Weights of a small image flow-matching model.
Model: num experts 32, width 256.
Training: soap at rate 0.0021, 7100 steps, batches of 128.
Data: 97500 training examples, 9.3 epochs.
Rows from block 3 of a small image flow-matching model, named by matrix and row number. Rows with one number within an expert belong to one neuron, the router's apart. Each number is 128 + 24 x the weight over its row's rms, rounded and kept within 0 to 255. All counts start at 0.
Before each expert's rows are labels from the 100 images, of 14976 (inputs lightly noised), where the router gives the expert most weight on average: "responds to" is what is common among them; "patch colour" is the nearest of a few named colours to the mean colour under the peak. Only what is clearly more common there than usual is listed. The data: rendered scenes of coloured solids on a plain floor. In brackets: how many of the 100.
# router: router (model.blocks.3.mlp.router.weight, 32x256, trained with AdamW), inputs 0-255
# up: expert up (model.blocks.3.mlp.up, 32x128x256), inputs 0-255
# down: expert down (model.blocks.3.mlp.down, 32x256x128, transposed), outputs 0-255

# expert 13
responds to: yellow object (77); orange object (68); count: five (56); its colour: yellow (48)
patch colour: brown (38); orange (27)
router.13 [158 110 137 134 103 141 101 111 119 129 158 196 126 142 138 105 150 192 117 113 142 126 154 145 141  85 150 154 136 125 131 115 113 104 142 146 161 125 126 118 126 116 154 123 104 122 136  95 113 181 151 120 178 126 159 111 122 129 123  86 131 179 127 111 123  97 136 110 118 119  99  90 116 119  93  80 174 145  95 123 128 101 151 124 121 160 135 117 150 144 156 120 149 114 162 129 158 135 143 150 130 113 152 127 120 120 138 115 120 111 163  95 139 130  97 105  80 178 105 141  86 112 104 107 124 130 142 143 117 148 111 128 132 106 166 100 176 137 113 148  84 125 131 135 148 136 143 124 138 128 154 101 102 111 146  97 146 148 179 108 123 134 101 133  42 108  94 123 159 176 125 137 150  95 155 170  96 142 130 166 159 147 113 110 170 150 154 112  78 137 143 124 158  99 152 169 116 107 161 158 130 146 140 140 146 124 120 168 120 148 108 154  96 114 177 118 161 109 120  97 130 106  73 116 115 118 122 117 135 122 125 102 111 134 154 135 155 117 128 120 106 113 159 164 144 146 114 108 149 137 114 124 155  89 166 159]
up.0 [149 127 135 142 145 122 107  83 146 169 141 114 138 120 169  94 138 105 138 101 138 138 135 159 119 142 184 122  94 114 140 113 111 145 104 131 130 130 153 127  96 111 132 135 132  82 151 102  65 153 110 145 117 108 141 126  87  77 108  88 106 107 125 153 132 116  88 114 114 112 116 157  90 136 124 105 104 156 126 113 119 120 144 141 121 122 161 115 157 132 127 101 139 139 101 134 135 133 104  96 117 155  75 157  98 110  70 123 137 103 115 141 100 135 112 154 188 106 128 107 100  88 117 122 160 119 116 127 174  80 127 160 120 121 161 123 124 167 114 141 150 135 102 144 152  83  90 137 123  86  93  98 157 105 103 175 149  93 154 149 132 175 105 157  93 118 167 103 134 116 127 128 124 114 137 123 103 112 170 111 142 123 134 148 150 134 132  92 100 126 132 149  98 123 142  81  86 121 103 168 147 131 123 124 156 121 138 129 111 136 135 148 143  65  98 146 156  86 134 132 113 160 106 153  83 143 157 101 166 102 143 162 160 168 175 143 111 131 106 166 114 128 113 139 136 124 130 127 101 128 130 120  95 136 154 129]
down.0 [120  89 102  90 108 110 150 152 114  75  92 107 112 154 178 105 153 103 130 115  87 140 136 132 126  99 179 114 141 119 116 143 163 154 151 140 123 119 100 129 123  99 126 146 136 183 115 111 155  77 149 146 113 151 120  78 188 127 156 144 167 120 135 125 112 135 110 139 121 149  99  92 165 128 130 167 137 131 145 150 125 158 161 129 105 130 129 103 125 145 147 132 131 143  88 120 119 156 116 130 131 106 168 143 170 132 146 159 139 177 145 135  91 148 128 111 184 105 156 119 141 124 144 157 148  97 122 129 138  92 126 150 129 147 126 156 155 118 125 157 122 102 103 119  59 109 105 119 143 120 144 127 107 104 170 119 117 150 131 149 116 171 108 171 144 106 107 108 129 112 171 170  96 120 140 108 142 106 109 133 150 132 113 180 147 102 128 103 110 202 137 139 159 140 147 173 113 148 163 133 122 141 169 152 125 152 124 123 178 115 116 123 114 141 161 138 112 164 121 167 137 111 137 162 142 187 145 134 121 117 129 137 158 140 111 128 104  70 125 125 146 103 159 148 133 123 102 156 105 109 135 117 150 145 136 126]
up.1 [125 137 160 149 116 128  97 124 118  96 130 122 150 155 139 115 129 132 123 120 125  98 153  96 134 109 162 186 140 121 155 104 141 159 179 117 116 155  61 153 114 121 134 164 132 119  99 111  96 133 129 122 151 150  79 132 127 122 126 130 116 120 185 140 151 124 116 147 106  96  90  92  89 112 115 114 136 124 158 179 113 172 129  82  88 106 135  87  87 125 126 117 106 151 148 116  90 146 110  81 123 111 106 138 113 104  97 130  92 108  86 108 146 153 116 131 122 134  51 141 128 165 116 117 124 110 103 130 130  96 149 137 144 131 153 140 128 164 137  99 138 140 124 133 144 113 126 138 149 145 121 134 165 127 130  98 146 108 163  99 124 122 115 105 138  70 104 142 124 107 150 139 134 106 159 146 117 187  93 139  98 135 116 153 155 111 151 115 174 158 122 115 166  83 110 127 102 165 125 143 120 136  97 119 126  65  73  85 148 125 137 152 127 155 135 153 167 104 130 141  87 120  90 130 121 125 123 125 145 132  91 140 131 100 147 120 145 123  70 145 111 101 123 117 128 102 100 103 137  98 158 128 122 120 149  87]
down.1 [162 171  97 129 123  94 158 152 117 135 152 114 118 144 148 103 121  87 127 117 146 160 141 111 135 144 163 157 123 145 132 141 124 142  94  96 116 109 134 113 121 138 125 157 125 118  85 124 130 157 111 129 102 115 119 141 131 109 135 112 146 118 104 142  88 131 121 133 115 152 125 153 164 166 146 128 111 111  99 196 103 163 109 124 179  77 152  99  98 122 148 126 135  89 156 125 140 121 111 195 114 162 146 146 137  98 137 124 126 138 168  77 155 145 114  96 114 116  32 114 158 127 127  98 120 128 145 136 123  62 110 109 133 107 152 105  85 145 129 106  91 132 129 149 112  80 148 111 142 138 153 113  93 131 133 164 106 156 145 110 148 120 141  68 128 105 120 138 140  94 118 118 118 147  86 110 151 173 147 136  91 128 113 148  90 125 126 112 128  96 124 105 101 170 154 114 132 149 127 157 122 128 111 145 124 170 144 138 164 130 159 131 126  99 132 173  60 109 133 124 172 127 115 135 111 126  98 118 113 136  87 143 130 114 109 126 101 112 151 146 163 119 129 118 116 107 146 147 142 101 157 112  77 122 107 115]

# expert 9
responds to: light from behind the scene (59); dodecahedron (31); bumpy ball (29)
patch colour: brown (90)
router.9 [134 130 129 113 143 164 153 114 143 136 115 162 130 107 118 119 105 171 133 121 143 121 111 117 140 151 134 110 134 159 119 135 137 110 136 126 127 134 106 152 149  86 123 176 111 116 107 135 108 219 120 110 150 167 127 148 142 142 159 139 140 143 116  95 123 149 138 101 118 112  63  98  98 140 232 124 117 117 142 151 143 152 100 144 148 160 122 129 110 152 122 158 111 134 107 138 131 131 143 118 139 125 135 136 113 144 155 124 130 148 144 123 104 158 132  95  72 164  85 144 140 129 141 130 123 115 152 136 153 119 110  93 136  57 133 116 112 124  86 139 104 141 189 113 174 120 135 111 121 144 111 187 147 143  94 107 114 121 109 162 115 133 122 152 129 104 102 113 122 128 176 101 138 111 134 126 145 167 102 130 161 174 117 150 133 109 151 116 136 173 124 128 120  97 137 134 197 121 102 138 153 119 110 122 159 159 132 165  80 114 122 136 152 129 128 127 117 116  89 134 140 130 169 109 171 126 140 130 116 183 113 131 137 143  97 132 130  68 134 115 124 107 141 102 136  70  99 107 109 124 133 124 138 144 171 124]
up.0 [130 110 123 134 145 118 139 147 166 139 177 109 161 129 141 134 142 158 137  98 134 175 128 158  67 147  93 141 120 145 121 136 133 108 145 107 109 111 124 138 150 194 133 123  93 118 131 104 140 119 121 112 144  86 101  81  84 138 137 121  86 134 119 115 122 114 155 176 100 135  83 119  97 148 136 114  64 133 161 160 114 149 135 110 146 135 112  81 141 118 143 131 137 144 126 135 180 138 107 151 154 129 162 117 147  88 145 125 115 100  99 112 214 158 113 121 110  90 135 105 125  98 177 171 134 116 127 162 113  73 163 154 132 143  89 143 156 143 128 164 113 130 147 139 137 123 150 157 120 159 136 114  98 147 137 165 157 147 139 125 119  87 118  99 121 106  94 111 144 165 172 156 120  84 154 106 122 136 146 131 112 102 162 157 173 130 143 168 128  72 117 134 146 129 169 105  69 129  85  86 127 126 117 141 129 101 121 111 126 136  89 139 132 146 125 129 123 140 124 140 122 133 104 113 127 129 145 135 126 112 119 105 127 122 120 104 141  83 120 118 120 101 123 149 113 162 112 134 116 129 149 159  94 113 148 158]
down.0 [153  70 114 152 110 145 120 151  53 132 129  94  87 123 103 131 147 115 111 106 134 118 119 132  80 145 125 132 196 133 120 152 154 109 113 152 144 133 128 152 119 142 106 161 121 136 141 118 178 112 127 108  38 107 148 128 126 104 118 139 132 157 144  85 146 127  95 131 139 140 102 144 135 177 174 163 142 111 166  94 143 130  80  60 154 117 145 119  83 139 130 112 106 125 145 126 119 121 142 128 118 135 145 134 144 104 135 121 115 119 149 121 206 183 109 133 194 120 101 119 141 152 136 101 164 107 142 108 157 111 133 132 124 134 124 138 121 115 132 111 150 138 124 144  77 134  99 142 102 136 118 128 134 115 100 134 102 154 132 138 123 148 147 171 156  79 126 141 149 130  55 137 132 148 134 140 155 137 129 159 136 146 139 147 135 134 144 137 160 155 152 105 138 153 126 153 115 127 152 109  99 125 149 122 126 136 157 145  95 143 156 152 159 142 130 114 122 170 107 134 143 156  85 137 114 105 114 134 153 107 112 191 120 108 142 152 133 123  89  97 138 126 122 126 120 165  99 138  93 144 121 105 147 107 141 129]
up.1 [144 114 160 115 116  62 139 102  85 142 139  94 162 110 123 154 133 144 112 102 136  83 130 127 138 119 130 146 131 149 117 135 140 108  98 156 110 125 105 117 136 158 130  89 112 124 148 121 134 120 168 139 129 134 166 172 102 142  90 164 185 108 139 113 140 166 137 136 110 142 140 107 159 218 141 145 163 120 115 130 122 117 113 181 139 129 143 145 142 114 107 147 103 125 142 144 131 140 131 128 103 123 134 144 160 135 153 154 141 113 132 139  38 121 117 145 143 139 110 113 185 138 162 170 139 173 161 141 125  90 126 134 145 103 138  87 145 134 156 109 124 157 130 122 191 147  93 136 124 112 123  86 161 132 141 146 123 177 145  62 132 119 114 101 140 109 144 146 137 126 151  75 126  92 112 103 160 154 181 143 114 119 137 153 163  84 136 150 122 152  96  88 110 108 132 124 115 140 127 116 115 135 129 133 107 133 127 109 100 101 138 124 144 127 105 147 122 147 112 131 158 121  94 164 163 117 121 114 104  92 111 139 155 111 170 141 139 149 106 119 122 135 116 144 115  80 113 169 154 158 140 115 154 142 119 139]
down.1 [ 94 179 126 133 168  78 129 104 158 118 107  90 179 133 136 144 119 126 105 110 156 166 136 101 139  98 129 156  87 145 125 104 102 122 156 167 116 117 124 108 126 119 146 115 143 111 149 114  95 168 127 117 149 158 110  74  84 153 132 115 133 130 125 162 121 139 145 141 127 119 151  88  81 135 138 108 126 142  97 170 133 141 199 106 116 130 126 147 137 121 115 116 147 129 109 143 120 112 119 126 162 111 125 135  85 149 147 132 141 143 126 127  61  88 169 113 107 133 103 122 141 134 168 123 104 157 131 133 100 134 120 147 125 100 138 112 141 110 148 144  94 141 101 127 127 118 115 123 144 128 146 101 127 136 145 124 144 117 101 135 141 124 105  78  83 157 105 145 112 110 143  75 141 134 156  89 115 107 120  99 130 129 115 112 129 115 152 115  64  30 111 126 120 133 131 137 121 140 113 142 139 125 107 139  94 160  85 130 171 116 153 126 120 123 151 155 149 141 146  93 116 136 103 125 112 134 138 119 120  89 147  83 135 122  99 113 153 166 116 228 112 148 136 141 139 145 146 117 136 134 125 135  77 143 152 133]

# expert 11
responds to: count: one (78)
patch colour: pink (78)
router.11 [112 123 109 151 103 103 153 136 173 135 169 123 159 127 150 126 167 122 106 136 144 162 115 148 108 100 140 136 118 113 132 176 101 127 144 108 136 123 142 111 129 215  99 151 122 141 153 152 143 117  89 129 144 148 101 163 106 130  81 177 104 170 131  89 173  96 187 131 116 136 129 102 113 161 140 141 147 136 166 109 154 122 131 134 157 124 131 141 128 147 138 138 114 141 100 103 130 121 142 100 120 143 142 147 119  99 141 135 100 120  90 131 129 120 108 124 111  91 104 147 133 110  93 149 104 158 152 143 152 101 108  86 140 152 112 155 149 134 125 101 124 158 166 137 124 116  95  94 117 115 141 105 129 109 115 105 112 124 157 132 113 128 126 109 139 112 162 152 141  72 118  96 123  95 143 144 138 112 111 114 118 121 130  73 149 165 160 132 131  96 117 124 129 154 132 125 116 167 172 126 106 131 112 172 141 162 139 153 148 136 192 142 127 133 114  99 131  91 110 118 173 154 141 133 129 125 129 107  96  97  75 129 175  58 139 115 184  98 142 149 108 144 178 151 137 124 142 104 144 170 129 126 119 163  98 127]
up.0 [144 148 120 159 117 142 141 151 102 104 124 156 107 150 115 135  89 139 133 131 136 148 116 127  97 182 138 109 167  90 119 139 104  97 125 114  81 124 136 137 135 209 124 150 146 172 108 125 122 138 144 143 104 122  98 165 144 148 138 144 128  77 151 132 157 115 137 144  87 141 129  97 131 144 137 109 121 156 149 126 119 122  92 149 149 131 138 103 115 137 110  97 143  92 126 143 147 153 106  99 141 119 151 116 144  78 106 116 166 135 140 154 111 140 138 136  90  82 159  93 155 141  75 176 112  90 131 123 138 140 131  65 165 110 134 173 114 121 157 126  90 109 106 121 123 173 116 147 167  92 126 143 118 145 149 145 168 114 146 133 150 136  98 106 133 121 129 110 148 153  55 130 132 121  87 121 110 118 143 153 126  83 155 119 156 164 147  96 139 124 154  97 106  91 157 122 140 124 120 141 133 121  70 110 130 146 131 118 121 111 132 106 102 147 111 132  94 107 148 126 101 172 181 126 153  69 138 142 134 124 117 128 158 119 175 117 154  92 123 120 117 156 105 157 122 139 138 132 104 117 108 142  81 113 100 109]
down.0 [155 141 157 147 166 114 131 188  65  98 134 131 118 131 128 110 149 122 151 146  93 144 120 139  88  97 120 112 133 149 135 130 119 138  94 206 121 124 173 117 146 102 113 154 166  90 200  73 122 188 131 177 132 156 139 192 119 150 107 149 138 148 140 135 141 116 106 121 117 145 110 123  94 112 116 137 154 134 153 118 143 122 129 136 142 130 127 126  90  93 102 120 131 122 111 135 153 143 142 156 169  92 119  93 141 110  92 158  93 115 126 176  85 140 167 148 150 127 119 120 107 154 155 136 108  87 114 127 117 149 117  73 119 124 103 140 129 115 153 159 124 142 104 119 123 121  98 101 120 125 154  65  97 130 100 100 126 181 144 174 110 133 121 135 118 147 116 132 155 112 101  96 150 130 154 118  94 122 132 123 114 116 103 113 136 116 119 118 133 133  95 155 115 126 136 145  84 121 172 140  97 116 145 164 121 155 124 124 147 118 130 145 123 118 124 136 170 108 130 155 161  81 110 115 123 110 133 105 144 120 121 157 108 117 140 113 157 156 108 142 159 105 153 126 122 189 113 151 114 131 134 167 120 140 156 159]
up.1 [109  91 143 125 128 106  94 158 156 100  82  81 141 138 115 130 142 141 137 112 104  51  96 131  81  96 116 146 134 114 130 113 142 129 127  82 112 101 129 112 130 118 113 123 139 130 130 103 120 121 135 176 157 153 132 139  99 142 144 128 160 130 125 137  93 141 144 119 110 105 131 157  94 131 154 162 138 134 148 126 121 168 138 146 161 120 140 131 113  93 113 129 140 107 121 119 117 187 148  92 141 105 149 127 108  98 105 140 119 109  71 120  60 113 111 117 131  88 184 166 161  95 132  92 137 152 153 139 106 155 119 130 124  83 154 168 118  97 149 150 128 135 126 131 127 156 131 130 113 139 119 122 154 127 140 118 104  85 140 124 111 118  97  94  46 132 117 125 163 122 134 126 165 127 171 138 154 133 110 163 105 167 113 123 128 162 121 131 123 114 134 137 113 115 123 117 136  98 152 142 183 157 114 139 112 115 177 110 156 125 138 159 157 108 105 106 133 122 134 143 168 116  67 139 159 125 173 159 130 146 138 201 145 107 137 160 128 128 121 150 123 107 103 134 130 132  79 187 133 125 122 136 125 125 156 136]
down.1 [109  89 116 110 143 119 133 199  83 170 182 140 132 114 165 146 137 167 110  91 168 109 120 172  86 150 144 125 138  96 113  97 150  74 113 138  76 120 124 142 113 158 114 134 148 111 127 151 111 103 125 174 136 155 139 148 103 118 142 151 120 100 141 122 138 120 132 146 143 165 132  91 150 125 165 145 151 150 116 130 135 148  89 161 122 131 131 121 136 134 142  86 141 140 128 136 103 135 131 119 120 124 103  83 166 157 124 123 123 134 142 130 116 141 149 144 115 140 156 113 106 187 140 142 147 136 125 154 132 128 123 192 119 144 110 131 147 137  78 128 151 120 144 171 161 110 146 129 148  87 162 120 121 142  94 140 157 149 147 105 117 138 146 114 183 138 124 105 148 139 154 157 126 107  88  96  90  90 129 135 163 132  95 152  83 114 140 146 137 127 119 126 103 131 150 130 168 111 143 105 142 168 132 142 107 126  89 132 185 173 141  93 135 108 129 127 114 113 104 166 166 108  67 111 139 158 145 176 107 106 103 114 144 123 112 121 111 109 120  84 157 104 140 150 139 102  81 124 128 164 132 124 154 131 119 145]

# expert 2
responds to: count: one (74)
patch colour: brown (28)
router.2 [130  92 150 155 147 106 154 120 136 150 123 132 126 103 136 137 122 143 172 180 146 122 128 121 135 144 149 132 107 132 129 132 133 152 175 136 132  97 173 147 157 102 103 137 106 144 139 162 110 179 133 114 128 112 107 136 174 169 130 154 110 126 103 139 171 103 136 162 127 124 130  68 119 148 158 115 118 121 139 169 100 111 146 120 102 155 131 129 129 132 114 178 162 153 149 139 148 103 136 131 141  82 110 105  79 146 151 106  75 107 145 129 108 111 121 138  92 133 151 129 123 120 123 163 121 136 133 168 137 112 139 169 142 137 147 134 127 106 124 112 132 153  99 130  82 126 109 137 103 159 141 143 137 125  87 104 174 173 118  96 137 123 132 141 129  93 111 136 135  98 150 131 172  81 109 135 148 126 105  95 128 138 104 104 120 156 146 141 104 133  59 180 161 128 124 153 134 128  94 124 132 152 116 129 143 162 133 130 112 143 158 115 136 126 145 105 141 100 128 106 141 163 178 110 155 126 109  95 128 135  61 151 119 136 107 109 180  59 115 158 117 143 178 165 153  96 124  82 138 141 123 164 171 129 146 125]
up.1 [ 73 101 136 134 144 113 131 132 104 136 122 157 124 128 149 133 154 196 101 119 140 152 126 147 171 138 112 114 101 116 133 130 108 134 141 127 160 115  92 142 113 134 160 124 146 187 177 145 147  91  97 143 103 157 161 156  91 133 116 115 127 110 126 160 138 139 116  86 141 142 166 120 119 150 118 121  95 104 147 122 118 134 185 142  96 136 138 122 195 115 147 147 107 149  98 126 124 158 162 127 155 165 115 133 117 160  88 106 134  98 134 146 173 107  71 111 157 150 132 135 126 132 117 130  99 136 129 156  96 141 130 174 178 153 178 132 143 121 132 128 147 145 104 116 104 116 120  98 143 114 139 147  80 164 124 193 130 161 118 118  89 158 174 121 170  81 127 115  74 117  88 161 116 115 141 124 129 145 113 119 138 129 122 174 128 140 149 148 125 131 146 138 134 148 149 133 145 107 124 165  98 133 166 164 119 150 114 142  97 105 129  95 152 148 162 161 156 123 133  95 139 159 109 150 166 116 125 108 131 117 104 149 140 138 179 120 114 151 103 127 120 136 162 138 141 116 109 130 133 159 111 122 151 159 169 146]
down.1 [136 131 110 135 107  97 118 135 137 160 119 119 150  90 145 158 114 122 127 134 150 113 136  91  52 105 122 148 100 124 129 110 138 106 106 134 118 111 125  84 113  76 143  82 141 155 158 116 138  80 110 110 146 151 118 156 125 150  99 104 116  93 102 154 134 161 151 120 103 120 106  99 157 155 177 109 112 129 117 140 154 135 147 166 101 126 137 147 153 143 132 149 150 132 100 160 118 137 110 105 102 105 128 128  89 167 132 128  89 129 118 160 126 102 141 120  84 120 142 108 125 113 150 144 146 185 110 158 105 130 157 104 100 111 145 173 114 144 137 141 141 124 131 131 155  79 144 127 119 171 123 168 131  95 100 192 170 103 137 119 120 138  92 117 136 148  99 125 115 138 185 111 149 123 163 123  77 123 148 140 155 108 141 131 130  65 150 129 142 138 136 103 100 134 154 130 191 101 136 141 114 124 111 124 107 170 119 115 183 117 111 119  81 124 120 142 121 101 152 122 115 143 122 134 122 131 135 113 173 116 166 145 150 130 111  86 101 157 123  85 113 117 155 143 145 147 119 101 146  95 107 173 141  95 136 174]
up.2 [150 116 124 103 117 154 127 130 108 150 148 154 125 115 134 112  96 182 127 145  96 100 126 138 175 106 123 155  92 106 134 177 116  94 119 104 113 129 115 119 121 112 127 141 157 123 171 128 113 150 106 116 153 123 120 169 168 122 142 160 128  96 110 106 139 128 116 126 155 163 135 157 104  91 148 149 173 127 108 153 110  98 131 112 135 124 156 127 140 108 120 153 145 102 130 145 153 113 114 164 191  84  90  93  91  70 145 141 110 135 142 128 136 143 124 105 127 130 151 132 134  78 135  80 142 136 108 123  93 143 120  80 130 116 100 116 133 117 158  75  94 137 158 117 114 170  99 144 129 114 152 140 143 121 157 160 144 163 102  94 100 120 153 175 153 107 123 133 115 151 130  93 135 126 134 141 124 152 111 123 100 116  92  95 128 115 105 131 127 154  75 104  93 175 154 135 142 121 146 142 128 147 159 134  80 137 103 147 141 134 132 103 154 111 121 131  98 128 123 144 110 128 153 129  88 133 125 100  99 110 130 144 195 161 151 183 121 130 116  66 125 140 134 127 112 122 116 166 147 191 134 161 176 128 144  99]
down.2 [ 90 121 115 143  94 190 138  87 109 134 124  81 184 143 155 150 118 112 120 130 134 130 124 130 130 141 145 106 112 128 170 135 130 137 163  85 127 152  69 155 110 116 141 118 144 155 128 169 110 100  94 125 105 117 117 102  80 165 153 124 114 134 134 141 134 130  74 149 126 137 144 137 125 127 124 110 143  94 119  98 139 137 112 154 113 109 136 150 143 172 118 138 126 143 135 152 122 154  98 120 217 101 150 136 118 125 130 122 130 117 144  90 106 107 145 109 148 118 118 135 143 138 137 122 117 123 148 119 125 135 128 116  89 105 154 109 130 101 136 117 132  78  98 127 126 111 117 124 123 146 143 143 115  83 139 172 109 109 120 140 146 115 137 129 153 152  93 143 144 106 158 164 101 134  96 142 145  84 108  88 143  37 132  98 151 104 128 113  68 172 137 132 153  84 133 134 124 119 139 135 154 120 112 125  59 135 129 119 171 107  87 145 127 139 140 121  97 109  92 135 111 161 111 108 143 135 109 103 148 117 104 131 150 139 154 123 100 148  98 102 125 168 145 139 149 153 120  92 166 188 105  94 144 144 110 100]